From a checkpoint of a small self-supervised image encoder: width 384.
Rows from expert 0 of block 3, named by matrix and row number. Rows with one number belong to one neuron. Each number is 128 + 24 x the weight over its row's rms, rounded and kept within 0 to 255. All counts start at 0. Numbers have three digits each. After the name is the row's rms in percent of the matrix's.
# up: expert up (model.blocks.3.mlp.up, 8x96x384), inputs 0-76
# down: expert down (model.blocks.3.mlp.down, 8x384x96, transposed), outputs 0-76
up.12 095:143104116156117158139088123136134123132136102111143116127134121133129159109184100136110161140147078090128147142136105138123122105162172153093170122148134117156116130113144148146103118119125136163122128146161107120145084114137139134
down.12 096:116128161117157157120144099080117141122158169122096150185165148146126130140103154148122143138166115128162166139092119133152151106128092130154115094115137146141120127110111168157089153166140096132140103159123120160074151130155155108
up.13 102:096100127126114136127137137081151126132138140105149132131140127107152146116084166118163115153104130139151128088123125162123121121140098108155161151128166117095088099113141114128144129148156123122116180129152085135102114103130136146
down.13 101:124110124152131096140169127149138126117127148145104100142128116163155138125123097129139146114133142116125119144117163097127129145087124145091139084115152164112173139119159155115125102160083159139159110138125114137141098142103155112
up.14 090:158106111126114133101136155090114082127152126124118144139120146134138139091137137134123148119153123135155110084150153149081131127112065142128134134138105174125159138149149147142058131148152136117153099135168131116121152119099097130
down.14 094:089132140124069102147136113137091120110134166132115127149130112129108130126110139132123120151162150137102131126141135146123147137112100096124144102115147186156128096122149147134129155110116114137112121108119137109114110137100167125
up.15 096:164132119153141119131166152112141130103137112131117107132105119102139119131116091142088106069106132090133170101167106129172134103172212161115129176154113119134128121119160112145160108149150132105167105152129171170123129117164150136
down.15 094:087124160077126125152093151115102117133134162136172130143162128132143135141081166155125142141147114124106143150121090106127097137157139138114116119135132119123101150157118104122110158114132126106141099125190115114151092126120107078
up.16 102:090156125074135115150115151126165140132137148127135138140116129141140143135114173115090066157117158099150135109134088121121104119072101136140131137107157154130156132124108162158130116125126117072125127151123114142125175104167100124
down.16 094:118105133091099066139137118117161154108143144149128150109150149172090134108156165145153133106151126119128159136133107131094166094124142141151153152130147095132140119094127097166145107107169144105118157136153106148062087124078110131
up.17 100:148125144146157092122119156103122135147118166096153129129128147114129174095131136101120148136144105110115148131126096102148137129129086111152159109134127152089112148150138112130151117166129113048160097154132115154099108104084144133
down.17 105:117134122144122166154109117103125107101079127159115145112138126161107112124121139127123132088138114147167091177126123093104122130108140108120140109134145113120151102168114137119143168128118107136107150118093106136113162175071090118
up.18 099:127148156124133177104135121134150159147116154100075102128144125099133151158124101143097145154103125115139093059171160146113117113122139109116104133134117092152155134114148152099107165124132098149140142139124176151116115115152098125
down.18 104:173168115142133112150136163123111125157116139169118132103131155150117114114113105098113110164138163121155117095081143142128141127126114122117115161133110120147142178130144108108146104138101151128153105119141112077175163126103143079
up.19 097:125115110132121128120118113172122213107149122098158120155176147159138137133130130111094085106135096107107127117131137140118125163111170166144117107161086096118136143118143126158110144128095129125126163144153078143125116140144122141
down.19 098:142138134130103142110160106103130095155096127098074117134118137097159117106140140145149140134137134170131174145144083101119154110137167107133145117161141115173125165133179109120093093133122101129115136182117131109154146141173144111
up.20 104:135131113142157099142147169142125075067130116096101132124100126152088109114168108136105158139131096147152136114171127150148169136100111154162164108152137151118114119103127137160076132118117122104160135129108141167141131139150097138
down.20 104:124140112146153068135101164098138130108128108163162153111098123111130161124112140116146112047129124152135138139156159098135126101150148144108105106099085126119143152111130136098110088090140110120153116151118105128114119128132113120
up.21 097:139111092128138112144085133126125109110136139084093137130132111095173142077128158148078109123151115143152124100122120117111148150132112176151054096131097153117155096112120159098120112162085119158199111143163118120131134134139127151
down.21 104:157136089169084073091127175120153086172127129103089122147148120135140108120155121101150126156139082121139100098121152122092089103094147078133130146130122117118115140143109117140131134150132116069132107153104123091087144115157141113
up.22 102:081122142137141114160125124070136091130173146141121134165120112153136112150108104114127127122140105149136148119155118141160110101144123126094081113150115119152118089123112117106114154138123143182102076157110158085111100146100148101
down.22 096:097105094099125147099122122095139085134153096141138150129154179133103108111158130100054116119103163098124150128166077095122109154130140145138099115123103117152122129162131127136125120103130098131144168125152083147187154157115146155
up.23 099:115122151122140167155146112162092147148138134131123153111129142146134136118103166085135120131117125105115144133139137149097124108129159105125110106170140124112080109105111142108164121127103143110154157140099140122203103105150147116
down.23 100:137143107122117110105102132127144151122086099107109149158139078150186110110132114090145148105134104121125143116115136131148123171118116108151093136122127124170109152100163126146164114105132147160123134108133142117140144109166117123
up.24 097:135154059143114117135160143107103124121144112127144101155081153092138131152120122123086144201136107101120152108094143110131132124135134085116114172146125104108128111097105090128145152125108141118142120129109082122197163090125111144
down.24 100:135165140150146122149117097147141113167121169158111146115135143125108149141128096132148139142132167122120111126113105129140117156129116151141096103100149128099121137108113089142156072156146149143054142123183146151065121156154176151
up.25 102:139123130194159108142093128104119118136110077130113119081152106122126128140142138169159085125119103127126119157145089139103159139144118117109094099117115139155146133120120157133103131131129133138124134167102137128127149114118116109
down.25 103:133136143107111115102118112094123125142107162127095167133143112110127115144139116099117135129127134117169173140126138157111125088156116107122154149123175136103133165130108123131126153152127141163095094138169120100086117085141125092
up.26 099:110184100146093074131160145140130172166143134093115120106118105114136171149136162136126119126141117132115158113182177099099108124110116108090150124134143091152129114127170138115145128105133116085125127108127132194108139142128109131
down.26 095:148077144117086132120138103084117126124105123149137138154112122091121117086149133138124154077152148120115071164098111150145145115170147127154127122130117208106140106110087163155140121137117144188122115112139122103116156149104104152
up.27 106:120131123138148147116133122080128082153146111103117111129108088095174118098151150123134142109133129119133113125121130153174155142123146101136100134112106175128112142135122075136125132124108113110152155124120148102118113182070110113
down.27 102:105119121088099159138088107144058131092097123117133134127125127068131167152145077107109105111143139124113147125123113115103128146146139125116132118098136090164100125144124153119135145151140127131143073167169125181094141154140170168
up.28 103:114144104129116167180157150136107100111155101129127172131120118107136117117122126136081119132114168122152116110138132134073126161142105178156126153122147095116113152092157132132147151153112115130148118080148087093134111129110089150
down.28 102:151125121194133143129128110151170103151112137165109120121138108166129144076117138143109135106113130087129115099113131113063142118144167097137168154093132153124124109175111131132145126113125081117164163112122117124107113158137140138
up.29 103:141134163112173137118093129142124087155110158166138115123129109110129142107132136105114164126172110117130140122151112095111096171179123114124109113132144126123147135093131149121085151103115141109116138142147083143116097134144145135
down.29 098:135158118149095126129095122087139124169133092146083142125151111131179146104150133087147131139149152150147150162089116149094115128126111092147082152101114177103092144102154140144136158130131142132126111150111131141123110144135123128
up.30 090:088108116124137126109149149153124105099138114132100110154145095097144129120156143146134114124175158129136170167105098130115108159124138116122135141123150126092111152189110125157131097138098080108108171140109184139157173119086136177
down.30 086:138116152121183085159138174179174117116180128108113126164115055119141146131128130170110155147088080095141126093109140159163114169099147091124141132127129116170151162126117128081182104187126145120150134104134128148148058087144095143
up.31 097:152108113145102114133118099118137132104131131134132074158102152126107149138201103105129120103063125137117113172123174096155104106127139136118155099110165132087154153110146195170143094124158124095103103115108120169135161116127122154
down.31 100:108112080116111137124160143171132117110093131130127128111125119126156124122095159156133107150115072125121117139111101187136140145120151102082130111173144119094124125149146113063132095134144161138135112139122125144167137158151147123
up.32 100:126136101171117119106139164124103148155118119129115121149152136111122106107142089142153162109095164126101110155139178104077139197118150140154132105109124141171176135118111152138127139147108124123137154134114104134147121126103138155
down.32 096:103085178114100159169134163135128142136143088102118137128127129128136112096111130127133143126141125183126144113185116154140114092126150102099158123111115132114104157150169151121120111131165144131149095126127110130156121134131100143
up.33 099:123150096144128133148122163122149148143113160113115151142129113055166132149150094132138115159108124113102173103165145150164099148150165129114142116146124127118172137078132136138174091100142090101109099153126145169108105172163138126
down.33 095:128144133141159066107145091103124149133124144108175092096154142114121132157160148143128121124105088155161104140085156099107108150166107109133114129145119168079163151150120133059151166136145160137132099110137108090126130107112118134
up.34 098:100123082165143140110121149154127166127122132120143153111139074130101110093188136139109107116125140125132182089133086154101143100154115120121164078138127139130146156144125140168092145123110107110151089145071136124180157142140158081
down.34 104:105154160155115137124153159129157106169116147132138127127154160103148083115153098142134134095135103120130130109108143132105125072105123112114113143099106143136169087101114102077183090114130117126131112142173115117130107159135124137
up.35 097:129098103149138095125115121137143147154124160119092156124140113160145130122106115119116111117113099123086100104162137152140134148093135170092164126066157141123131089090070122100101167147106131154162111112125141094113167095114131122
down.35 091:105108165118088104133157132104130113117119141156122151115093122134090133148118181116169151152136120125118173096127149123130105094131143160141103100169088125143164134140106140140138077098153140130105107108139131144157138119129179105
up.36 104:084151113110121130136152133158120105123118123165074126113152136137121126105099125105120114124148131094094128151135146122081133126137092126093120131143102147133137121113115087137119109139088186162106139160136137092056129104158095088
down.36 101:134141128111181135150114125133117149109143143119138130131151142152137141124136145117144111109120148147142136082143120106159132168156164146116112140087102096113108161096118131143134098144157124120180120134170119098170121148139150119
up.37 116:105161113156096117129108125113157077143115092121120111124081155166131144104148093140137131121120180121117150141090141125062121138094115084120130112146153088131105099108119076153120160094101082141174110150141132115137142141151135122
down.37 113:145123118122149126108140135105132135109176149115122132133128113144112184104150131126098135103081093164143129122134120142115122134105131136154114152075140146156130132155135134100082107152161143133149145127116139093116167146161142141
up.38 100:157158105162103116139145133160110122129113074099137108128149127126150148119132126133073145167107166110159153136151114135098142164072145147123126157105111063147112157130101117117097163138098090145157150093125084106089095104134136150
down.38 101:135109094146103110149122137065128121157135075129132120108090127100127103095095122158139139145137148142149179111102123132100130082168119137117087140122126184077143121137119115108107149104106123132145107131147123088103133119091133185
up.39 102:120110116122130147124105130081133152140139123110144183153093125160122120147102134173128122133109088115156152162142069116158095205147172153109127140149138127151124132120166117156132113123131143105146069128185142108129081125144126153
down.39 102:103152110180176128138132129126114130158105146134154145113132106143097140107068146147106146118109103162136116097167120145146145131128124122140137111115159170098197056140116132145124128099154142120114162100150123108130151091111149174
up.40 106:160090148130146129094134152118073124181108153157138153108080100133146087112155149101140141112126130142156108162127102133118108104183111128138116112115155150084132140162141100116121106126129104118136129164129153123107137148122162067
down.40 100:125111119109136125137153122125109176145133146118152101095153120146128144149124118168158110165140091132118138067092133127134135130106141116099101126141131138139096115064126143102130108135128115120140169116108140149122107136128097126
up.41 107:120137139097106135136129134144089102167106095128125154111147126154118053105077157086140074173115157153135132131129140168171164121121165098113073153126123189124112160134121146163127120187143100119103168133102144126086106116123128185
down.41 104:131152112134128130129179177146129118125124112131116102142120139123150133107150143146145092178131169124119183105133074082108101113150097146105091147140145143120119115178128126082127131126099164128103124120123154140129083145144111143
up.42 106:124146112100148119151134150126133138091107169125122133119124143074166175084158145174113117098129119096118108081097165124146118123126131170094104137154128129095140111130113124100134116103140123094162119154175113155107142120099110121
down.42 107:155109156156134135110108122138120113117151100164148128129158120151150160133100096090144151136164125104127110167112169151151140160109128073128099079138118124104102075124121116136150123133154120165091111164098150165104104129130106112
up.43 097:074109149116103100135166138073137135101159125087109129115146130106085146148093169116103135107103141113131188134138127152139097139151097139124147106108109165128165114114113116161166111100126092166115121168103120143128138139117156153
down.43 098:142152128100124128104123154156112137108085103151127132059099116111093129156160080138152092134128086113158165130083154105132113094103194104136148149125113109171128096106141124147084126141120131105140135141138120136124101149134159093
up.44 092:148137114144141131165160123155134111124153118135069102082169099136138135129063137136107088109122135120138174134129094153171103120091179097100117138096130167139115128110157134131139127124134126114142115115133097089148113122094093141
down.44 090:150149137167179126084092112128116116128101106138126130134159101100135143156120113143099137149136128117119089135144135136093126134129139141099140121098108105155103152125079118077133153120158094152133155129148128121126137134150112153
up.45 094:157120158138137118185119137126143095099153121100109106100127172152136164114109135133120172176106133128099165134195115128157157141121098163072125110138100119167143111112174196070102169128154094102105133099128105122120130141144113141
down.45 094:155089153141107128129138144110134133116092100124195119149143119110129112136163171113136115133162102122102144084127113073123133142135155099172101143120101087157140128111094130119088130120146134087098134175099092137112128107156104122
up.46 106:124143156131124148105115124084104126090111155115134144135116113139128114115100144096185119107148116102119107087094115138142129148152062121108106130152147138169106165126102167127088149143156112154172139110089112153144148156147128138
down.46 104:125103148181101125132106142180122107162144096098082151077140125079121138115164085131102132095116098121120138149139128130119131106099135158159130131156133111122128117181135127134141093101086125136141111145093119105081115114140122122
up.47 102:145127156135141133125106090136138115163125173110115127163149086157142101146163106158129102129120143128101110141115142122089117142154123107110129131146141109137116152138142120143151187139081119113108119121135144096110141111171085151
down.47 104:157154109134131088070125137125127112123147132140130117128107118154131087100146166132106165058120096160124120125118096104124106092108111151143155108080120150099132117136083160124153125196118108118093143135103141105157144156121175081
up.48 101:107133114151117128133130191131140159107103103104111153104151145133149137101151110108134118096145102120153144146167135124131133111186165150115129116199197130141086138115114161148121138162113132153153114142111173149138104136142132099
down.48 104:181114143160093157140124085123109120133168128109103141134155105139171094114176106125108149154112098137168133165147124166112132093130102154103097085113110117113093091146119098102102112070108089108140129182115111102124118156124130139
up.49 097:132113159157151170147125148171126130105150117127155115105141103169122136106131115159145142129161127123122107146120133121138148133140144131128098126123156163111126121080103145142133127150097133136102144185159118109087079070163143133
down.49 102:096156132143076106112122109115084102156142121184119124153134088109153095135114117137154148205135152128083138102175105118150107127155104116143144121149118135118123133150134098138136157137104086148138134129098112118150132123125111154
up.50 101:153132149136178152121118147142116149147141172086110160124147131146157163107160092169127114151136132128164114127122126150123107122140162169098110166103122098105128135121132162145105141100116101140137136070149095125115136140124111117
down.50 099:152129152124119124136084142142126143122149151141141198097098082122109093158084169134156095107088132143110121113060157184140109177101078106113110133084124149167105085096118160146135117112101155122104131137095170132154129140109117167
up.51 107:125121124117135149091167111127168138120168107115118149089140127139102126136126122145100130066141094152130104154161102112108128132145153123151133146098153111138133115127161139137123113193165126144149128125096141104116132149125129155
down.51 111:131124115123136096138175106170134109086151118105169131139123108147108097135129162121167141167103094082140137089096105175133081120117106123157133123111142172125096153114084158138090150126117156136119167139104127143179109156103164134
up.52 106:134120157145150130065151096107118102152110128106110171132150106157089108100152156124109147132124095082108121134117118108104123152151124130144145120133114160125137102141097132155118158149132138139130157085167145112119134110154128130
down.52 108:104119118086187141123144199149144109129126117150114160109108158103081099095097130115112086141155127145120121122155121115067131135102107134120089128097108110180131127127110166168104131152162132135113114155128135102154130109145149108
up.53 094:138136100133098153139108087163121127144158128133123139167084109121118144113132112137102160161151109114117127129112133106106125133126138145151136111119129165138124140120110134178123109105118134114127121106166094109088094098151131149
down.53 098:161157145125114126105148161147145166094118114102155184148139109156115172096096101092104091146106182112119090121151134088128110099139161119129153109117091122133121133100134122162129162116140132099131138141130163118153144114105170137
up.54 098:095093158117146048112084134140112146128141133104158084151139148088111122126168142133120087107147124105141120105135102124145128131138143168107133128126136144141125131174126142131123170112149128164153116137116096133099093126147115127
down.54 099:169129134138139105127129139137138142131114106137206108155112129133158151144173115131142121097142109135160104115080190108122131098140125135154125150140143105127128101103076134136147108119098165115106135142150146144121147087096125142
up.55 095:118149107116112132098101146086109148135106126168089130172124117131156114112117139122118114133097109126113144114132111125179138106124171159107138108148124111188106090114142094155126125136080115105146118101170112100144157126129130132
down.55 095:144128121108118142148133089166136120123099146121172142130086105099155100138104074144142169133116124115153116122140130143090127105159123174143182106120130144084140102131140091116092142097110137139105181134115121119120111134138111098
up.56 094:137114145121090153103087126106134143093175151121118136166165148154086088090158131118110146086155154134110149152108119136152097120124124125173128100126109154162098127148110119096131142125121112082138173145124132125132121178115155106
down.56 088:090097151122131133114137137177121127111064119110145130089101185084139129145135150151081138098107110148150126149108101116162167098111150152117102122141163129129144128106143090125124135134159136139161159095097152130149106149098157118
up.57 095:111139180154133122127138076145150110198137101090137153120130086180085140112151155120141137101115141132119104193149106155100153149137105147111142138144102132111118125167109093153138114118130087115112104133121135122086129158103104111
down.57 105:124157135102168099167138099136151155148109113100129123110145153073167082127106079127164105197181139100149086120174121127163138150166112086146159124120152130158124144131167128161088154145142170177111142122134105120174079143155110116
up.58 097:108109143128149157116141150132140103123110070122150146108093144137137097165135132118129084074091151112169101170122116135127111162121140116173141132094140133135146114100138138150113090196115152123133155145125142135105164115172179137
down.58 102:095115099131105119169087168098175114117134123128144113099139140124126115139113146126101094161088103115091170090166154144153123090110115149158150134117125128114096123122111145121104130138142138150144138147131099144115129118123107102
up.59 111:129155139139120122120118156136105109135090107122129115122158128160171105123112125150129133122143191126139163139166134133128142124129143129141135113148154165198156125171105119120124119148126138100125131115090124108121106131127148121
down.59 107:132130162110121133119143121150140147132135105121151116132102080142108106097122128159115159119139119134117152128159099133175135127134112188107147133162131139129147127128145155105111116078108147153121087113129169148108085083147103143
up.60 112:098122160148095121126114172108090131171110108124125110120147111100124110122164118134141117107118095106113139093149148144105095140160172115145094119138134126157142127164101100104117159151105120153123144126130120121105129165130122123
down.60 113:148091119100159146126082115092144112084161106118173112123118149160142127132111147136142174124063101106149093111144081087114129173115081115135101119188115108138134138134111131159121118125120170105167094138136099114110179121122119155
up.61 103:137152103131123120105121123105116073147163107079114143090120135133161143143176117112107097098123111096118084129138131094150121117085113112129177096137137161164126128146123125149121172146114135139106135108117142119131117148151085113
down.61 104:090086174136127161148099112106095130116142070143113117187124166106125169149138145125100132091135114139144157112126115139114128133130139135090133107146158094084138109133141156150131102122115147088102116176128114119101154111119114095
up.62 105:141136159161115082105106101147115098160129089109109125123157137159137116111135156087122115112113112137086148138132168123094093131135161127113125137162140184178124142161144093125138146167156102100115142134128093141141140115142143126
down.62 103:134124097133099139121133131121117109108110118115133104129170082102125137156139157142135120076111108144132140079106080128113130104090127096094134129110136093145062148165099125138118108149123127120177123138161139134148107118153077112
up.63 102:127165168181121098132152119136123103117143153136129119166079147183116109134093068121121117154137142111165127116078104134101122113136115131126117141167119191120150105132156129121115149065131123135107135123124133158132126161139125114
down.63 096:145149099183128126124130192124146162162122147107128148160128153083123105117116135117120164058130130080090149127103161142172159114132150127117141110128134158194080125125152140081133106174149151121090128126114138080135089085097142127
up.64 098:104152143134120103124128127069165130072116099114158097121083142154117167126130164117054105125114124155120122128170130173112152109093134177101092135130137098167123147121121140113147137144154163165134110157128126147153133138091133103
down.64 096:108170110097169119132183115099139145125138161159108135122118126109113143158146128076173128196110172096123138122126144084160143113159133116158134167130089109129127114123145087128158118105111075112119119137114085130102129093090102113
up.65 096:080160165114143162123116139085119177124121075098133153115130111142139118120153162102149081105106143152128128151098135094161117130100129140104159119161167152086092117131153120112087157167068139125143134131082132126135163163126129098
down.65 090:142113109116137076149107097106151113146167126066114124115071132125128152120128109125132132156154137054102097097134131166092125100149127131161093110152125123113130105094179135159160111076127134147105145112112109118162151124161148162
up.66 103:119118157154154177135115145093136121156147168158124101135178103135131103109104110169144152112151092134141135153123116114129137133093137135137133125136105138131158078093134083139089167117121147120141133103133114163164172162114123138
down.66 109:149141126117076121079106142154137137139160124106143106136121126126111150147116095108144129092139152127137096115115111143135123110105132134129174085079122200150097128109080145120138201106090117143132160117112178099126091158118149111
up.67 117:112117105125145136134125115121133149133121146131090102100145122129175138092155137091155128133121129099175108124103119149142168099130152134146102118154137128134099130150147124113133129138088127175126178135098162122062140157142140122
down.67 116:100125135136088123118137139101108074055071128116147119126173117170110139156117165124124145101132098135111107117142122095141122119116111109120104120184164106149176185136109110124138166102125156126161107156113122144107133124112119159
up.68 093:137142153150107158111135128114113112137197083091129106159096139104113156112147153093154143139104100103101165125148086128146147118138150086119128107140106118135075113110135144136154096154110112129134081165116162170067157121081140094
down.68 102:117163132138125127151136083122117142101108161156120154125115144127122139132127100126111103107111101088187131139112123140148111153102174151159150174125150121128166107120137103126079124108152133085168149148125154116200145122132112182
up.69 104:134135103112110124105124108132108117151133128182108150126153128145134141110183126106111154166113151121138130122136096156131142102134182146182119112134170117124143120101130052073158135170085140119156147134164141127127094148114115108
down.69 102:147127115101143129141118157147115169128139117109141149128136136132141121130144153120123146100121128129119129150142144140132135130126153152153104133088128129092098134130168165102158129119101139128141129149135068116142144115091170153
up.70 107:118133073109110171104089071121134100126167139132084151121135121150166114106163124122111159114137100100142137131115106167108137123127145123137141123177141118130075149147156090093113138128100121122124155131138108108122124101139159115
down.70 108:131096126134135134104158093170147082117146142137161148161121116127137109145151169148132131127130111103115132213148125091091127104135128159130156114112155149092155113162107113125147135181094099103154153160132129144094097111110171118
up.71 103:129105080097111117105132164178145128146155089128136104119080137161109128082145114130159110145163122051148082145103122108069126126166144115160139139141121099142121105123125134117112140147099153172098103126126118133096120093181137147
down.71 102:129132094129140096115085113137109086111139181116107150173131107113168079135102114149135152122081095173154166149118108154169208122118125144131100100148138173093085132099140110180131118113130077143154118095176127143123147089151152148
up.72 115:132132120133142138145150166161074107148140134116119148118145134108172138125127107106144158169169114127131146103123107168125116124181139112170116109169099157168112150107106165135124107175112106168138175156129130164169140103135103114
down.72 109:131118113114140112155107038109111117094157124137120114124124098140148085086170118146102136117114134124132115131167130148089180142174156124103110141130153105125089080127154090132095129099130108117093139166116125096139130162152126136
up.73 092:123155104146136100112079141134096129122087149158104122114154171156133103119103135139128128169133170111111082106127141136069144122121169122179133141167107117126145143160119134135150111122121070148158150125150121160128130133117121130
down.73 094:115083136124128111132144126124160154121128139105124109116100100143127117154146108101166125124134097113133098120145129115141104106092110128156132095108112096118080096144094165103113108105095125135123131172115121096112142144119166154
up.74 100:137110122149149159115090108123146159109097111153123107143145124107156127135156169122144111146137109143120150086130143131086121110141116088120101131209111098101137164137086096126158128172116157110146137092145111120085112095141086116
down.74 100:159125107145114171134148114112150093118105151157103112119123099116147121148129130099121151133128152144117123131110142147169166137184103114116138143096087160130088134123119155082150104179099120121116164132127141117115155154127131162
up.75 084:172123116150126144079118114150126165132109172111126159148067073152137160093133122140106102150140117084139138124151146141093118167125137170110180126163144114138185125128159155159132113124155107117117115169154120155203149119170168128
down.75 090:090118121078108144140116152157105111154133143136118121171143123105119098137143091120169141125135106130111128176111093129117108136124108117123099078098076118147083131082094104142106130174108129128100116141116102138136137127188126136
up.76 087:148104121114147086148138135122138161126118111137139130128108106132128127116107118158148158138156146127122129081123121151165145136177127136072104140122120145144148117120139141126150114103087140109151101128156122129118112110152128114
down.76 088:077148069119117139134110139159159128162117133159117138171108138115085119114111123107171127158088134137100163134126117157135138158126177131133112125143121117117138132134084145140111125144110167133148129103146132185114157130109173134
up.77 097:126142104130119124126128167122135140121147176124146141135106099128150169160143116077086133182106122095133106088135138140116149112161153175097115137192099129081083165142117138136112121089087115131080137121122107141084138137139139152
down.77 099:165132120125100098112134108132161148141166151118108127162148132144146064153107138106161103127115183145100128172075162109084184151099061101157144128093138144120109121118151104153129143132132120094103141158145188098135087129117125092
up.78 105:145133119139113110133103115151099107155164153150062149124112174125146150100116116129134180099150099112150167163161116111128145124135126169137154135152109104134098108146121147095124119116115086115140146092107113140134127106166133178
down.78 105:115127154153087136132114111103127108120131128140167146129161122144078153122104130143141109110129159145101092123127144113090118105131125116121129110133098139151116090099093190140152116139238129124134130181140155128110111138097124131
up.79 097:183122160133105145143175127143148120152172144070109126120163118122165127143113126148122104127105146146096123130135143101066133111095102101147159120117133127157118137144119159150118120134165115156085103130091091140110152170194140131
down.79 100:158142104104168172130111167133112098131141114132119083093132129146124140133167094092126121156104079130117137088105119129099096148131143151121094152135157108117121112112137150118105152181100159124167137120113145131179122108193144140
up.80 095:093133107121182084113105123136124139089088105072158153134121107116161182133107116141109116086137105150150150152133164158126169132103131121131105139180120123100097107134113153133137160109127136128134157122106087113128133128155087154
down.80 096:094136137157139113151136159167117139161145160116150140133136116074127123054137105112127114110133144098101124129129159158167156150150128145103124110152181111126108182119093161112072128139137131100166157105103163160153196115134103125
up.81 096:156142152103128126098124103114103168144153105077161144116144131110122180152125159156128131136106133153157141103129140120103122140100176194070111131123107161149120098115116177159131113168130118129137128114141122125157138145122158143
down.81 093:119116153129131112126138153144126126119118146180158113115124129154093122102107118119113134157149128174107128073102155122123128149089080132113137132143129124102161141104116149117150086093115118161107124088129128172096109099144112127
up.82 102:158136118128159139080098130123127145147153139143073138124170110153152109121105115115118135083117083130172129092155141132135110108164133101133125113128092132168116115153134142119109114176113106145132156131116143126097141124137132139
down.82 095:089108143118106162154136160141159104116148125126095133108113186096091118128133127126139140146116160146102147156084135215135161143129111122131145080169165130112145153132126087096102084146142085163129146150113180171167124179105119089
up.83 101:136137145136136131130140119107083111142111089109145120116130114114084130179184119092122123110100103078089157178128150078125144119147131136139092095136108112101115146117137137132114142143105110097102122117174077134131127144162107138
down.83 105:134117155119136186124112154136137177149134101153139135101130146136124147133132105125142068125164146146095118108171145127109130138101115136106139142137102133089124124118133121143131101112153150145118120129172115109143161131150111118
up.84 093:106077125151108131112159120113156115139131144126089101156123145152118121153173099141154111152100102098152106149075094153138075123133104118091196120095149147139164102179160124139132138107128076098115076121155105126168174137177142113
down.84 096:171112111125197141142148136098147114139093136139170156128137124122125119124087130147086133109103136084141171145132125117120175108101125138117105138165152123141132108085133123097082142135123147117148135149117176153190132130147108112
up.85 099:119093111118115106124145155098120141131131158141109152102182108096108100121149096120138118121104134135153091163132127160129130092085125086123137129141105111135143091119121124113135127135119115166129179153096082121131145153111140133
down.85 103:153142131109138138101165120125111143145140102111124114115092159104136145161118141139172156121143188132135129127133145122116136080137165154119119111070169110113139138136148128151154166135105128102130121128157134180091123087114176141
up.86 105:125134138104143110108120129151108099129117098125102164131086155168141134129123128118152136134156083111124120130161141134132109149155141115108141128159133148089145143132172163171122095140091079117132109114124132128177151109128118127
down.86 103:099128145153118130144154110129145116102197204129115124128149070164138101151136098125115143140117108138133139129126096162152115129147125106111170073173160121115115126115088138114114143109107125138135116138116080114082153154137126115
up.87 101:110112127166088114114088109128075132133115130149119116092123127134116142126161122185117145106123144147113095159130137126164104141157158126101132108141096174164143125107077086108122115115132100141154158146147099108126099079131131145
down.87 101:132098154099109165136110119113175113158120154108126119133143133120158101138088171094105128138134120145131153114122148106134123161133136105114110128120106093138149111156141121146134132102148150124075122108120127144127148099104125142
up.88 094:129152101131164107153143076134119155086102103162116157145119163118108142088162138146110158104108126116119145100160154117126178104157145139157119142118118144085137108126140146120127141123107149141122103151118129120126093123133129149
down.88 093:122129126122110116122114104103159112110136161105144109200132107136131111124161099151151112130178122135142147159086124169117130148142135120127128110147131137151130161120098104083176103176120112117187131112091129133134108142161091135
up.89 103:099137145128091124165152110112094127146140119091096108086161136148124123148130170174132180119098105093170116134151144113108129136117078126144163128164113101136108125091099142111130137107145126147102117119134125137122150179150128120
down.89 100:130152131189163126109076107139141131139136099144123107127114117120089132150138141126150120140161133145112106151100101071149134113146095150144117122122154097184136125134122142108105124102127147153152101179147116150120080138109106121
up.90 097:118145173103127150160139103094103141170108141101113136141159129131124085116166123111182108086119093137096097116106078159134101131159091077164150074148122112127131081116111116141153071129134153146075113108120164111142078128133132156
down.90 103:157130108143082101111106127131150135092153096102100149111115113128151088149115108106125080149126155128113134122084166135148137116102145125093095157164147099097135097143148091118099133121096128143074148122106164190132119112116155122
up.91 090:134092110137157162113188161127137108130109132108106170091115112114122135118176086158123109111138115117120080096111115112115125135138118088123153124132114141136131089134120156133109115125123133151158114126109136139125142159105132116
down.91 092:125143113135108094119100156162097141137127119082164140126217127130100158144112159158121153145152093147079119162111118135133141110103162143107122136105156146122150131131142161083102137128117118132169123131128150164174145115157108071
up.92 096:143113137124132112100104141132144139176130139086075147134141128082122160147078149109136124142158103115125114173141153141126128162143169152095126120148144108127116123142094123147112137110110112137170134161137127139093122121150105159
down.92 089:116131123154156158100157147138109111121103112140156104160112104144159084138192101128136100098136113162125104149113150131183107130092099172084096119089130136126136159138144161115144139143117122128086129159118096141138114144131178134
up.93 104:144141122107102112137143088147156117098146083115089147137122096169134145104107113117101096153155129142147143126113116156118124152144118078126122089153134138163108140120126111076117136123109089152097148172123115087145176112135134120
down.93 102:135104121101142125111161064095109124113100119106141124128175115136136146137178151120100122138105114121155102118104087115093137125113143116124139129083137128147103144137120141144141139158180124129135143167104155131103135165156149146
up.94 101:090181105123121159153170130131129123161129108143069188098151128117118127164152083161128102085145166101145128124145127164144104118129108082122133137115160132135121127110135132094147158119129124113108122121133148133074094121153174169
down.94 096:140154127131092095138142161139144165127117124121137144123102105151154100143105186143128147111115124086104125141143105126120111175129152157133139105141121140132151140103121166108154111110116093120108180110094130099144146100131102146